config.yaml
encoder_arch: "quartznet"
model: "audio captioner"
dataset: "synthesised sound scenes: up to three everyday sounds over a background"
train_examples: 26041
time_shift_ms: 50
n_mels: 40
hop_length: 160
input: "log_mel"
spec_augment: true
win_length: 512
tokenizer: "word"
vocab_size: 93
encoder_norm: "groupnorm"
encoder_activation: "relu"
encoder_weight_standardization: true
encoder_depths: [3, 3, 3]
encoder_kernel_size: 11
encoder_stem: "single"
encoder_widths: [128, 192, 288]
fusion: "prefix"
decoder_width: 192
decoder_layers: 7
decoder_norm: "layernorm"
decoder_norm_position: "sandwich"
decoder_activation: "geglu"
decoder_mlp_ratio: 2
decoder_head_dim: 48
decoder_fused_qkv: true
decoder_bias: "all"
decoder_qk_norm: true
decoder_parallel_block: false
decoder_inner_norm: false
decoder_positions: "rope"
decoder_prefix_bidirectional: false
decoder_connector: "linear"
decoder_tie_embeddings: false
init: "xavier_uniform"
residual_init: "zero_last"
optimizer: "soap"
beta2: 0.95
lr: 0.0028
beta1: 0.95
shampoo_beta: 0.95
eps: 1e-08
precondition_frequency: 25
max_precond_dim: 1024
one_sided: false
adamw_lr_other_params: 0.0014
grad_clip: 3.0
cautious_weight_decay: true
steps: 10100
batch_size: 192
epochs: 74.5
lr_schedule: "linear"
final_lr_fraction: 0
warmup_steps: 500
weight_decay: 0.07
adamw_weight_decay_other_params: 0.01
Rows from block 3 of the text decoder, named by matrix and row number. Rows with one number belong to one attention dimension. Each number is 128 + 32 x the weight over its row's rms, rounded and kept within 0 to 255. All counts start at 0. Numbers have three digits each.
# q: attention query, key and value (stacked) (decoder.blocks.3.attn.qkv.weight, 576x192, the q third), inputs 0-191
# k: attention query, key and value (stacked) (decoder.blocks.3.attn.qkv.weight, 576x192, the k third), inputs 0-191
q.66:158141168167097137172118102116095136135137148134068150071155122153160151140137116100132112165099166113101149175189124140119139124131113142122193086113108200105138137146089111107119137152143171109161107179150157133136181162102145216108137108132111144158078175136159113107154144163124114138086148090122119155100111182066156128107080090161107146133074120126119169183149155201206164117140125183061175081162133115130134059133141137124102173146122169153107083111131109095070176046152159129053102090093142138178053163114131158116120105191125123129145154122094163098105113081109127157
k.66:115071077162153135180113096148105066061119137165120081081148104163128103111136139134111130105141160120120089126166169140146166135126142125174149146137169119098089145153119117119130112141093135094137152159125164150076169092123091134118137108177097085113086149157106173066099112107169163128087150061143191119112140141045193107141036167144102112129105114080172155145104153153130114126096099157088103164140198138149148131118140151027120151053089135179123096129112135071137090138086112133164135083133083139095141149112126102128104075144077123092166155121177126173128089109103152054
q.67:090162145092160112123158179113142123097089131151160144183049155112106191110165163146116168127123136134162142138123130112128103117138126144082105143113117185116183146151127101141133103125173187126127189122052124194154123130078128084096144155100106113095102173081118140116092099111133202133114127096089152128077093171104126119104113097142170107143174101096069211195135125114162155115160082065155126116168154144187099183143112183124201116192140077151093061101119149146120113130118125119192144122121130148118090151151132182131109128194162094145103144126142174179125114099177127166
k.67:063114159175154177122110136139101097054139179116087165125073180140065067166121132125130158160123139134132132146129147121096162085151140091167092168144154107107165115113160121149156122149038170136129090162118149144142105124091171064141089184146091186142136137155144096139155129172129113090106117175135117152121137093114107071109085103101151126105150054102188130108137095126096178107164086104086154089139134095086146171140144114082122126073148107205150091074172104153084099132200177118112060111153106086143166136130085151117130125163114146143083093099163075099146112118128096093
q.68:136164125066178162186208066103099149136127107138108121095109136129180092107149145147113107151095150143085165148112141164135130174112160146143180125124151157137115101157144154169165128174127092089087114112108135180082056126158089110107058149156123181060136097113078125128137171105091147126080130138118103144140151101117181099117162142115130190116093144115139159074103176136161109102207129148179172147155166126154133154117124156137140042114133137157153072154162168152155134116196091098124156118119056127153100147050127094088107121088108132146105117119171163128195100083118142185
k.68:156156103188158143131142109113074160105193086095124114093119092181143102146148139146172088151133189142122167123141134145148109097131123102123105178112121128116175097141063120191103147185165124080125178098105075131116062159133127074093139190105100099151145046081126145121107151187141112156058171127116142163109114117141151072135143109170122116135147111196096141149128143097114172123152092088124112114159116182140112103193152156157144169172081160087132116088114165152185102167127122139087194121167106054155143123102177080099109155095162134119139120202121116107122096104173173141
q.69:148143130139041143147086137126106152139109153193085166149134107117145137185144186123113113131103185090119167096123132114115144140082139157159093086139187124180103204140120150136107142167193103170171158148175169146119181130087119126159159141103122084184058130146117110103151144125137143126132113127064083159103072152074148138153152135127152176124118144086149156173173152153144089075144100111056159096127135127140140083105049117115128128173102153103149127122118077127081160133131074168051089155130154160126098164168068130125124181128122154084169106094130145131081086135173104063
k.69:051097058182143129137040065077106115080076119103082139117191139098138106077146129127143166128103110095194185114151145147194170110111171193145097129123156122136075178150143126125141157126115114128141163095095221044120147130134120112127103100118065094165090148093137134133128166135141119105114105082110131106180104109120118149135149159108094175209134167079169135140102118138145092118141099120090136138095156135142142103142125155077124105080120079186160152140098113150165141121145130080068120124081106097169113127132093130095138158159146104045121104110166157137141140109126177126
q.70:130143148118122158171053136124116177089115115175104078128112125098083123125102127164132098115113110132178144098150132167102117169128145100255114120120145106173167093141127156180130123150177125162148119094122108054117137138093157148103126105072099168079158152136153087143080159133148152179089092086125125108164157126078148074132162104195082147145129109114169137118116103114048036158157123135195124084138142125156095137133140134148113103124136132088084136136156082141095157164145225121116145177125106154170168143153126079126126148124184137063146110120168116171171124145163103132
k.70:081168107145168140153098126126154115141098097120138129131119120123154104094145089101139081144102098093175125067142155127115138136113096203200162124187079069095179121177169129114198049142092154116179100104101154104154089111168101132066112159101126115148139164111138159209154116170107051103140136137097149123138149089096136105099161121076136116147117153119094061124136139109155082076134149109182096134178153082145140134202152163140159092144150191105147111150179101155137147183187118134097116097152171152187115124147138170171098139093111148061113133103105118099169106174122145116
q.71:140108111126109117123192092050137154098147099151140152115066093107147085164126125077158099141167125164108099129077144143173160129114158124097146114061132135091154122132135107088139165130166156141173163050125151166160073094179160136106121085159114096113087143155119099140125144176154105115190083148121145105149119101136122186168171151122166194130157144148137173166160087125157111129067148150091125112080166109169119154122066106120050062116143155101092128151094099131092125137205169188086145147170113061119176146091145117173117155147091114122050136104136103159100129090145095087
k.71:169169062150102078128151121140107120122131167135110127088109143124175135184141203149072121160160121172123163147079109106152156163153145135123133105054114142153110081188113075069081173134194144129096132102142111127119113116104156089119103158167143100125092098119073077139179097080124098166118139056111087107143098156101158164102152153157135133124157102110147128087115115143093092182136138086137150062144122110209174070160107094102113114100187080122089146116085116132125100131062113154092109121111089172104105091160129101115164190050107141153144141153152112153103121079065158142
q.72:192088139092140150070137133126126140059150124115133100110168186152140159121075132124116103162141129076153144104105083153099145087138145150124138110134095130133107115182122141201059114118118095121138128175151095103129123132143096101105113085102105121110136167202125154125138186153100079115082107253095114108148127128143145169078190195128119107165184161168097141116105092100139108149149130111114174069132157087105119097163158141130045149056105111188087136128158132144151157144137168160127168137168163147127108177118110125164112090064155078094112099130143124163181063103147142143
k.72:108106115126184126186117059124092095139077181084074201151131128122146070120113033146112138132150107093097053089169107142113100165091163145094155113151124144123145107196126165104160113138147127138133108108118140101156149108088061142142118118109139112102155151091136136148112136149107130111135098094175141142101187122149166045192110117147120103113114123118082099114185218118106105069158161054177196142127124182166118157155131097083183100126167096177170088127139132103106129184157144111179167103095114120159118133120145157150134148096128125129121177172108170097184117115124129109
q.73:115170116151108091102137116077145165131122174123101120088160101155094099101095117173142140106099091074136129166158138110133175115091097173140026122175162094126154149129146177140149145131082201114119119108144168140136058093045113127096068158182148140169169147107033155173094156107150123165108145093113149128112100150115236112119151101101135132084145108123189087123140119113147162109106150151119118125138123106135146107105170137107064077173142146153126095140092134132150108158122119150130131123070130118162197159153156104067151071132144143172161088105155129129055144155137153188
k.73:159094119122136130149102141168096062093174092170118096140155110085115117171182134111133153098109180173183115119109140149178159088166188054101136101098114109102138155160124087108105098111156063113113157133140075073074145155096144108142201120119122149138088120181188103089108115144146160085137146082146171175160090128107116146124146141112058116112184145145163093127161102131127161090171149114132126137158145089150159153129071058145103106169131140149132104131080159104102087143142106130200121091056172172088088115127140139115164118081121141136104133131145204148137074186143056126
q.74:130149171107181129144191106158097122126068150146152097131080160146124093146144199083135109122137150134186133093132118083145073092120138110158123104137141111167120180158143142100152149084149167099116140108124166097112173128094139148094198115112203170119216149129117151108111124091067197117133144135078166121065117154149093080097139164090153080101160244162115121080159124110098122165087115096135106136115162044130167138148106114143176166173124167098134136151158101147077074114117117092092127115090175123113127137086107114143107126103101165147102145136104177116168091105181141096
k.74:145094067138119127132117145062151102121182119102175115205139142155157145128097075140103156152147102126077128146116125195145149138133114106114154166168164080111109108112134105161067042204109143122170105197133149117144073177091096112139134125148124083145088110146080107073171123141183143161074171118158108115101127119077111098095117101156125124122134076064098096170130103152180135102127178124105113135117119090118120088139154128082061145105114121174099072123100104095156144167167143150076128146165204130109116149149127162145113134148122179120163150102120107171061191078148085175
q.75:095152151107060155155072111142143122136109091128169128156164122105105160141122117161199130141160121119202081153097183134071167075195073103117127152173130094120149153137017167104099112122138121156118145092127153117103108105142133122108096123137148123145120074154143137122098071088103157159133150156109132149177105122131200172126066126154034123127140154092101069127120174126180159135069129094110114059122167147143170103103140177117102194120166097131142079168118101102176093089120156130156188169107109135094101184184098138103141119099121134137128152141170094076120129124154114156
k.75:163127098141090115100165182124117164180177152117115138055141088138127123184179144177147108098113116128121119187073196112211107179108159149085131142103061163160132125123109130076108124109111113108121099106155075153121127098174058112161087152187114154157159100038151120113154133123120175169169189087199178122161122112133138113104148128113097156130114167083132131203152112067146134133157148107224122150135132045112147104155139126113093083166126168116146130121096141138133159125132086084116096151128136143096139097131120172092096111098153122135135132146082101094150133136136195110
q.76:127125123168094130107179156131109118120107115134116134128128165124068128153097128128181102108125165173147100116138140111198143139155168151169065125076093155216156130101072120182125144118148130166138105071115117137060165125167122107173119125162120151173128153092161081133120150080111095135119140206094150115137104147111099115140134150121096146168110102137092130110114154102145152094105133071140195123147138136058145122071160145165109147147130119166187140142124120085211107150158185136168111073143137196109097140143139172131116227124105143148171132120108103084100195068110222149
k.76:098128163112174143120133139173098111165113177149192125117105147093149170097128073094141144196120107132110157131160132127089125108093108125095158129076122109136093123190164126069158091144095139123174155130107161158195065074062144194141096174072114057126133105143122162137189083125105168131112083160148146165091119143142089147117133127117134109098223125129128082093103137141130180139128139157133112143126102120156095154189073088133132108132094153146095081136136120125042115112113134102124074158171200151189161157098122101115150105097147139137135187077096189121100078165155139115
q.77:133148108069102219131209140134122153123126123096179134084130106152113132191141111085073105143115119100121106130099115156125132124091125156131164109146122119170160076116147085172091190143078118201141094063083129183101100120113081099088118097130099167125141173092100107124113074188171147133129105129085123150148111120134181102128141137163125118084116150066088107239126110137118144113114175166141117100182189153107099079135133201097094109082066127122141112123142160183083076130114144135129109104148165114146107149070161124152139154151131122090110102116094111164147114057093124097
k.77:147122075195123123143065126157099121135166132125139186171089057086179105094141152080110095127114122118157167167163169109144069116124082113113149180068159147115108114067125152106175111176186119098155140114147165102081163090110116116071126134138135085153110144189130125138148184139128094141093145141130062114095169111098095164088135136077096100091047072137161134135108160175140167161163148068118116094124092086069137150108086126107102133169116111133112164126142147109145173157103133101176158115095076091189108155136114161095126107135126098190158138148159135100068161179100100163
q.78:145156084178183189130153115099112162157175152111182136164127074084081150126123134162124158180112169139164113130150121124137101107076122164109153196127084155113126152117162071056080101166070153138159115118114105129143120129082102097078238121104148121173105151140111115111074149148091122155098088107129143161098173113097173061114121140161090144157152120111144153106156081154129092126069145137114169191151121141132147072112120162166123135135132097114123120102185088106096105161108069148089133091093107130177129125161173224138181165137078138156123169113143176149120135155089111095
k.78:117123170152153144210126085126111081141112123144159156108140155143153064119187116065182076148128189171077122182155122110112146098145134100119121164133206109108161111116179135150140110137133172132127127131169108088097109111115069228109128120140095096129162170148102153183124181165154142143140101118120151089108187082094066111098175123101095141092174135122174092128078133099097140124136134087121143088089079127079071171117095128144090119182136164176158135115139132137074096155164113170118078121107141165183107093063155103134127071112170097141165112108118123064148125172128135118
q.79:111082134180125113117110157147131176078106094128124154159097119195142069166147177110115156144133184150066177087146119120101113154102152089110111120143193178069097138166134145173148120072188100134142099124115148123144109089194182109170110152130128102113120094128159165099177120178160143165158129156125089106128109129111104160077126059084134115115162126110072122097132130149074209058180119061169150092184145145166123106184142082133198112138148116100121141174109028149136127109109129126085140114102141152131137076122188131138116143147128074116129097146114085132119117118165170142
k.79:075123109119121150153155132132070141101099086126138135116203153112152095100152108128134162118123155147121150061081079128115123101094146132153107143195080102133164167131141120116107115133105113139112105100114181148189126133111121139149161120167151082156149151147197157132150061134090142166159134127124118093109136131106128111142128231080105151068144133152114119075130112185103170061123124083099133174118113116088116161165144131096115160102120095119179101080108172146197111121126099210189115062153166152209132177081124112165191159130136082146130188122138079126135180186157129151
q.80:186113145102208087141125125123145146105088120125113114127059152150132160069110073146130137158105116090113137137062182137113088141120096100153155087130125150161168125186150152083144147089153108094172176143133139063112089121146145108161082194108140133076136123145188133141119111113141139087113113175102089129064106074173155080101191157150115152150108116150123181177111120078095129113136111167102133130072113098128110126185093161166161095155131076161141108169126183180110146098149156138186126161118149118115146129131155170108082159121052131142053201167121126128160147161152085190
k.80:194154185158156173099136176113179140160134081110081147156141134131120144133124111185083136110083097157179206139159088125128061071129134066121104139153071131123123145117073130115101123149088147084191140083138137147131112171131173099129148124100162137116086077106078132123087053081135154161132130124075140150160126088140129136113189183140133116125164077154168186148095145096162114135117118167169144082139137100139104145076110130077142126128139041122079119132088113142099137139040097087099169121129145112130111151135147113102131154084133111148162102160144177169131100087135221118
q.81:122155156129170196124140131129063147124095119203106114124136135121148135124114118142118160116181149128058144140149140115103174155172113102044119193171159140045091144161137146103154047159116123067143103151160131163155152169114103180167140096135089115114128030109087157133104115091116183103077113109153099129115112130183105133057108125127169074109154138099159188136098115132174098087125123079100124102182137087190159102140127114119136066083149134131163145160188075107170117113169131108149112115118145121123103137195134180186098139148111157107131175128123110170123135108131084144
k.81:100135207132131103172077190038046109168182122116144146135177102139130118142163131119141039132151100119106133128175082136158071133081157130094115165139085106091123114136142132134129094184160130091092150117105135118098127094127080078191103094169096192149088142073162131155129088074147114140106143156117141135113132157179192124107068179164144126136129088153156165215106088084119150145144108130101168122121144070105138088077166135111134152094157139110068120168107177108127073111133132098117133127095109103139101150156146118096105125054175147083156127115183122150112124121125117147
q.82:172111150110069147147087187136147150098134143189136200111162117115079140146106194128113130121152080176103128196133184130180089130123071078114127119146118121142080128093123159145163080074084151107164150050103123120106158140096141126098122116070100163098180151137085108175122150077070112129128127131153054111155125122146105102105128201142162135134153199198130105158168135160170165157143072126124118131100102105118125152145134125125122107149128098094151072168134139132129170147124139176129158079149163136107227102124107130156085047134090097133145154128142140148154079095107169086
k.82:130086130128138134143153132166166117121129122142114110123105075150175099114123162048149065124157115175150096122124120116147184186151118192156132135165102173135097147114099114116206147114104091153108172114172116131129133121157116132159108137117173102150158134136070114086106163097130135070104111187180136140117156112121150092108124154117144120134165120188134161097160131126064149164115152093074145091150122052076122138169170149142153095138145137104162051107151168099196187192133147147109146081095101153178157072146135101207189115108095087191113140152191176112169123161139147086
q.83:086116101110077150133126114092201142116141111164151111098107083156120107127136136157153109104056135115106112156117149109076145058172148113167116187144123120142103114109152129130164144108122086153110171099147116088105188132140146126152061143132144127173104102145130109090121077169117142137170138118192142160117121151114127129132170136127102105104084143108072137185110105157065153120093165146140142135101137048106124104126084109169179163131187075106157197056111142112119125074151080223103108160117095093138137107148168108143150100168125144216129090107127076078197177189136102093
k.83:145134096092102091141121155077103133112140169154158148142118147153115101096121150144125096132079136198139069183093186122115137091153110075121118193138135141079095130158152180127145174112111158104105101107165127182150172116112072078170176110164175135145168129131147131134125114102101147122155126122094141163132009117126158174156114159198092200175141133134083094151103137117105095083117085102132085104160144140087078126173101107144100164104139155127140201098124149139143140089073091174112111138141146114146105151102113162120172146167131116122111120116123185072148204200166062108
q.84:125137141145106141185070104159134128135145143122184108143154127110068158124173170080156143149110133077167175152133126174130119117134138156153129092115122080163141139120196034108100156129117198170122056132177145146150120124125099132115132153147074167125185114170156133102120133093119070121142087113099147207117123138124090059135098125130128118169141130075091115133166132180154170125070140127078139140107131158102106030153107144129122125132128144169123092186156103114136076079120095169151171172076158110135161157146151096155117140118098070121153163082165120189106045144151091081
k.84:102067092063123180121133154140171145146181162077076096160160176145141162108114202170145141107130143148151136165110124159151089107093138132117125112136158156121099081152149062118082124180129155074084103138122116125148154103109166138162116083083130109058107142116135102063111100113101110090182136056115079110140123130113108104137136073182163091195097109070175106114110134113167117118121106081156188089134107119106093103103110092104227128171120159188110096168177124133133129085109106147103176140099120121109121159129142103174216092134146117112105114123152126139168084111068130116
q.85:157149133081121111109112104122117145091118104161109188218106137097107157086099091166160164096071086151103167115182122142143175181107122157121115094126140184134202102125112131113097194131118114129174150141158127117131131078064134131098077152141091107118131151128128129124068185139097092190205111165150093156085159175118160098136129084107102138126144121091067152106164136111194121129132146090124109103125154130131146144160163165151136084158165087081130175136168104123145119088080101039126186113127150118088125100127044170134150098150160115079098108170130187120136156130195127113
k.85:150093113130166136127133121197158070147182135133131115141154131147140201154137149172139108152198140132105085095137148180168108150152134143139150142086117175085176110117183109093156129092068111148128100124172123155139109136143130039128112110157088210108096120080186181117158087080106124152057155114132129171156075116151157137072165086153101184119095173106104140162134104168144102172148077166154187117110137155143080121169145179117098135158109105127130168133077147116150125126127094091124141147125106123091173127082084128152108130125069125075125127078108094140151060163098173195
q.86:142079121122158144072197127167149133135044076087110166129150167134156131146101088165145168117145153144094101114118125113170137101094177111062124125102104110110111111151125136173133180128169097112090166202149129143077145141137107119171114099139058141153121113153135141098145139094146145118157116056151134067145121121166143107114106122097142105096052067112163121184177131168095075214143148108166158104143188096146112155120084137153137060107124128123171135108104150151167214126109149112089145103108133059124124146086122136115147151133070080085116107098152192105086155120173169147
k.86:155100160143107124092120107087117131191183167135167145095165120143071168119071122165110149183141078124146186083118105099094124149154130048099164194106085157102134137115127149170155146098169133161142112141137141144153131146165118123120129153123085044128107122105138068105157169146057162209077086132096171134114127137125151165138153138145168113098138133152111109128086109117089137149127132147130125150072129137111111184122101112110187148114071080185170177068113087110153126099098091134065074118167200073102102082113139083128116129156136155143122122132108196128131162146141206162
q.87:134074167138121134169149172089082091082114150122190134101132121137132174110128144101109082063033082148080156162107128133206127209087168171144116074100150180164160149161132135118156095141140125157129131123126168149130121195132094117102112131099138135054095108109138129137158120105126095119161112119083155089117140155094138131096140103102131080142154049114173089115148099078064183138148134135145149124124111102148138158088107131145170086162193086137033123111155161124134115160095156113150136097198144101119115100117093106133140114194165121123088141058129158116152138124074083158
k.87:108120162143132169109121085104121162158130148173138097111162128131150079056093104085110115154075122110118115096126124136120085165114173135183095142106171144104157124192102160140151123096098153156108112118142109155138091157118082054145162126131142187094114158137148127149179107111127104075140111178076142128129132128100113168107051114108143137143148153152180138120088139107088165043120168157177139187144068154141134134133120126118118133140214090112122101058157103094126104152164140087196143136173207099103126118146138158162136180151117227101141139091131137159182136175105146045
q.88:119142109123123191133141077162163087177115156110095142121108159117083169158168148180093083106130093103158151161215143154156144133134112137133143143178146112099107186141080153194109116128088148158119148118155136157126077148149167188144124092134106128093155124097089138116137135120116079179101143141164147205119102156121174123144186119163099066170114100145119144145174140136158124143111149047080052055095098128153133191070097120138067167149093116099173126182116131111126098084150119129139078072123175092098099099125111153113080116127161163145124174115166141087070164076124139163
k.88:113138128072145158194123104175072132120094139155107147124158117098186092129124096127185083133151079122136140126215136088137193168072116117191123126145138099125083168159074149124135093100098134121169092111153175070108171143072134177068099144105117128132135087100141115162136113151112095114171092120141170103167086143128069134103145080105146182161162122119145045125185184153121168136142120180095139054087132140153087134106118114096154116095140155138129161118141186157149141116174137158198128069134176163105098142086110121144103087133164155127106172153064135080088139143137107142
q.89:157131083157182155118082147117122140134149135097114141037122160118161140186074137130140114144176071094185100123139153161171090094171068147070168078161129086122145100133151159137106137127097105099132132106157101025138119070161141173112096145121104127143158095129142095113129081127144121146165148105115149131134110166158160102130201099135133140077161115155117111107099032193133162143125132150097130132125121178171099113144118135084160099157109166176114102132125117055097101145092155185169125119139078081134104132061204093120091091155100156177141131087120102112092185141163114109
k.89:168116130157151122071134130165173128113150104144160081110106177181150187183150120133105143134193103158117137168164118133155082179087102090107143099144075116130124125188170149126066171136158114096133184090156141126126143083094098134160125114107145179124160104139060117122105094149121177111118123147105198123056124118127111171094194171140119135114116120099161137163141109162138154146121148150194041068109110133137179115076165161070184137199085150149102099105124133167101152077096145158125125130121098189123109221117144133090141113165083092134144163138157130122122138151124196132
q.90:159138121121096116126125147078124142129063143148120169163137056187153129083138103153082152167107182088202148095141136072147106134160126192195091122199073193143127105117114111126132062154133115164157083104127180152149152106125094187106086132091137148197084110153135133092213110150192137102105145136075121104149094088098142128147137145052134128112108134110139097088112094123164158074069154120121158102158126136106124117172101113108116151170137099101114154143091084122079101167143175135082094177110147107094112170156068077134118140164105100111132193156126122125132124156170148118
k.90:124164067195134110102109097125110149122088091121147100140085117161073093148097094221122131161104080089151128143159162133185114107093142199196037060171140126120120155134152139191113075124145115119123154179157142158094096116089115106125142144140123074130095162119162153128169094155144124127138194083113079112174186072121119163176212118167114119149101169101126089102089143119128121135132117086139145129133109160175170151111137129102068176132158122147113096126129095141158077165154196192172155122152131088146115127159096124140065139144156104170104114139150152104105159150156150106
q.91:159110090166104124060059172188108089101129148163126137061189128142106127199090129160179185083104159135111113102119100145108141094140158142128090155129106136115064136109126152152124117131138146114102155144103136179139106163135081177156122107149141124101152160125102165131141129183162188114109129081111109140136129145170118176160068123045150099166137121139189101182159128156099111170092177092111119135071131149120138121154122101075098115111116144140098030066097152135097163144143098128084103148094103090161088164158174177092080105082091184108131127155104095121133177170112101081
k.91:134130136115111123096112182100149086165135200184139152094155157170104098130147112146137140117110107126127150147122069110127115075137158130143174171162104152171138146094113078129125152132087196138192135135137129106099147114180098171145142063131126093157133100123123150165071114185111149130137154146176149089152106115036119129186102128082144110148122159196053122122097139065163081127149134102103121152091133189059101087088124099178087123129171131155166111141151081114135162137138134104140104183162085127149117139058170137095171118095125227163167142075107130124113136183090115092
q.92:068094138133095137106151056123107135140168149148058105145082125166093143112095113151102103117135176150060141060166103095133064116098113098099117187045151151128146135170152108205144101110118120141150085147097044069147160146108142150113097118092114124079084183127129142170129214126138131126088217143156116163129070131139120127137147125127117140121146128172098098176116146179141087158177141113130129135109091150188106140095133160125155062133128150099192153125148148143118147075155144121093073130149084103144065147110151131133135126175079148114147076131110142082107131149116172179
k.92:189104158146094070119209085182086099133142071147107122145118153134088121180164177122142134137118142121051133135160121122157092115125161118140094156124087090119094092132087153102163132134165140166087128141134094060116112151179110116138148164075103111117147188095088141106123166129176127134152180074108173142122093085170071110138119170129113155171136122122104161182123124102116108178140096132146103113191213134123152118172133179102031101115117139165152164155095152087106107192083076108128119102144126191092097185098108109135125111126089160102186139130148154087143110176153126103
q.93:112132112156155148135178129094105151145136092112123155097189101112129112102173103171113147146163129108084151183185145137137169147107135097132100156056160133098133106134174160092116140136130136091100114054101133127177109107084144089117106135195203095082131149096161104172149141180173150126174140176135139159120154090103159137157056072174110097155156174122101115154181199136112103112090070108144155121101118118125147133096096118218112119151099132093185113140098173162102120141090085124082131122122103159161157159109147169176161109140122077209098153147122071090119118063140094171
k.93:114121167201136133084190122145129098100101083156117147113158121140155156175134147190110073144104163138120197140166090112101130189192130172103113151113114083083143082174119136167114124097149115147133143090093113054152129113143162080118114137166175132072114122132189109131115180118152146121132147056163122177147128048158180129136164075125117148166148139172158167125152172073120156198066159099119128088085133157159132120109078087084130124174138059084148102144151102088140108119114130131127162093082085194122097184094105141156147109115111176127148114094114099179135134147134088138
q.94:148150140166119104038117140137127100105170155173119115076148108125146100132150110150095115152148148143074114154147101094076174141130145098142082120106091063139186114137077064147059130108120132130101148139113100159093062150140077141128161144131150140057184119148173093104078116111172212078112103168129150130140191145120136120186053118128086120148090071131098166103105117119091124083160166156132066149159124113137129108121111112130129132131090156137158191096174084141105152126080111101145119115165098194114093165161116154129179153126167137106133108172072153188159096123173087178
k.94:103150123134130131095020131128141150164111073132097105105108145131112165090122156138155129068111134144085114112152089133097204119175181111108132142125151069062177085208128108142101074123166124131134138166146138190122130119170127165120143176115121096097146154132152100080097096071129109071090131152214167170124142185116109145110143102108130147081102147161099117139081108097118112112096118149147105173128136163152132104156140086100163139109069156105145146116045104131122111182109136122077161152185133104178059152133130151149164116073198184107120109116137145121147125088132054141
q.95:126153156143126112082123124131099110159111117171107084136167099081170152114132192119127154125119125105185081106095132074138145096115139169114173148158123084108073122151133129147127096187096112097069163132151095144159116123144149122087190088122102144129161133138154106082107162095105128082142106093107157075207112114181056127082153122084145125150132115148126115164179139147135160178132091140096045152070107191157116115101108088139123104070084144140146183215064085133167113106117110110060139104138130127136128108114153135111171148144102120102053080131213123164087120181113089135
k.95:082145111090101114122085113130197160145092132094141139134125158110199110118132155152104167136120118089154138154137144097134064156097140118101129136198128111115091188091073064138155150150134133097130209149125093104185180031123133170161139075113101157147164144083140131171105138100121144132154183082164154167148115132157157125097152084139137144090117119138133122091114117098036114134147113109151166094083096155131121122082174106101138119132142119114153129107101127132186136140135155075101078026048158207119085139181140106138115150137139099094088121141139166055095117115137141097
q.96:138129150167063105098162176104102132077129126155149127112100104119102150145115099100178111116186103147140137036099112166091141148052151196124128166086132108105210084069117141118068169059106168164157137130061140091190178111084093078161162080129067135133137113117168081184142112141140114072157082136095153116190135082136105102117159115086094134161147105119090131166140154095116137125155104110102098157166147104088147133179091135178130162134127128154139108146112106121086140096149159119084117145147144097113122208115113146167155113123131109113097119121193120081094068136134143169
k.96:170172107092172149166096155099156183168091132086054118111125118155114138133093156123073153142094138198163134113156073133133124190164115139135121095196163097139124141178135134073131099096144098098122164122157160117217118132189124099142080129061117122146185145135138113167111134109131167130140137118166146163098138104086126132047125115158159151148129125123067137180128219134156127145183095095129082153151114131061104086124193138191142133134144146129083184081097066115113132072104117126097110129115106161146125134069059155090156108093115127096150092117099097141122163143101104112
q.97:119079087099087078122124120109159140091162143131182125106099131113126138136081126157062127064090087131143104129089153161126162102170111107088131097145101115118146121142143153139116037189176087119136144160081091084158163156098131154121120157091106153142112118090172121133141165162176183149112162185097116135072157182077077195144081071101159084173107115085166162159134142119148084121096116052137099117129120146133141099111116096180080156123129139145141157115125105134190105135131167133162139122171042128110144126108144166098137218133134158132176062078127172127166141155093098145
k.97:121091140170120109146086131117213097109148128084179154155130084084155121136116185126154177148105134151173101107114110195147199088123148085094104117103124153093188147100138151091143137122150054150132152190077131087114100134155128130177171092092069161168111098113109186122127086156103129126104098147153165201157173194108171133061094091170167148112135150157100110099128125093116164084126114121128105097141058115143174151123095121108084103142103143178124101147131128111154150153090098176159117061104135146142106083161138071141133075065137109107117142109110164150113091089073173144
q.98:099099122121171079086090097129148145226153148130118136094175111118082134128193175166075108136151103131153115163117086101049145175153184152128170187139142067160218136083145069160126154133136144187127113146130113174115174202138121165117138097122109110143125110111154134173132137114159105099104142107109117125095158136120101131081150179122136073154154118110180142141192046116119095116076121114113116141122128120111145098132090094161140110095066123109047123144121094077141108128152120113166119115151102091173162100169136129101052148130089132155152072177146131125114169090146164166
k.98:182218162086138199103120093140116119121098135137165116133150139142151114125145136125099155095138117156049084153134218141126117165077122076130166159132096136175057083177142131096129132072112137119140127140142084151091161143178073111125120069123108156080096116083145142135157161159161146149143123095096167145111185129048139153131091109134089132129130182097123120062110157143171152179178134130086112079103111163116171095116121161132125101120098099189126142152096086160106127142071145097163090180134155129160138153165143103138115146090103100134060078085125159177118147126046132148
q.99:126111091103114099116165105153150048119163165138173085127129145159181120150143118056114132109142074141143160125115091139144168181159124106121127107163091132097114119066103103110105109144152141112143120153128120125139096115106080115123198103184149132108144134106083142115165134136168109148080146138119203166154138110167106091191035177130135137159130155139146112166188101153122137099072102159156073125141196065136071080115106134125061092143106144133156073126137161187129117152088118154138093130146162143145113110099163119114169107149145157138098172120100067188090065163167051192
k.99:124139154113085144181091132156186123114123079116139163146101153177137129115147108098164204161134216151142108137155132143198171140095171141076125034104102103109108151085134072125150065119109110081139179088145117125100176108116155105183039051126132195135151110149155130162106174156137130064154143153155124129134134089131168102212115121086129106153115149154152116151096173138146145100119162135126115141077150107169156162147124117162101153100105102121052131145165121127096076190169158150122140164085144100158193103109145095140171170139073126161116121135112133118149117121145120094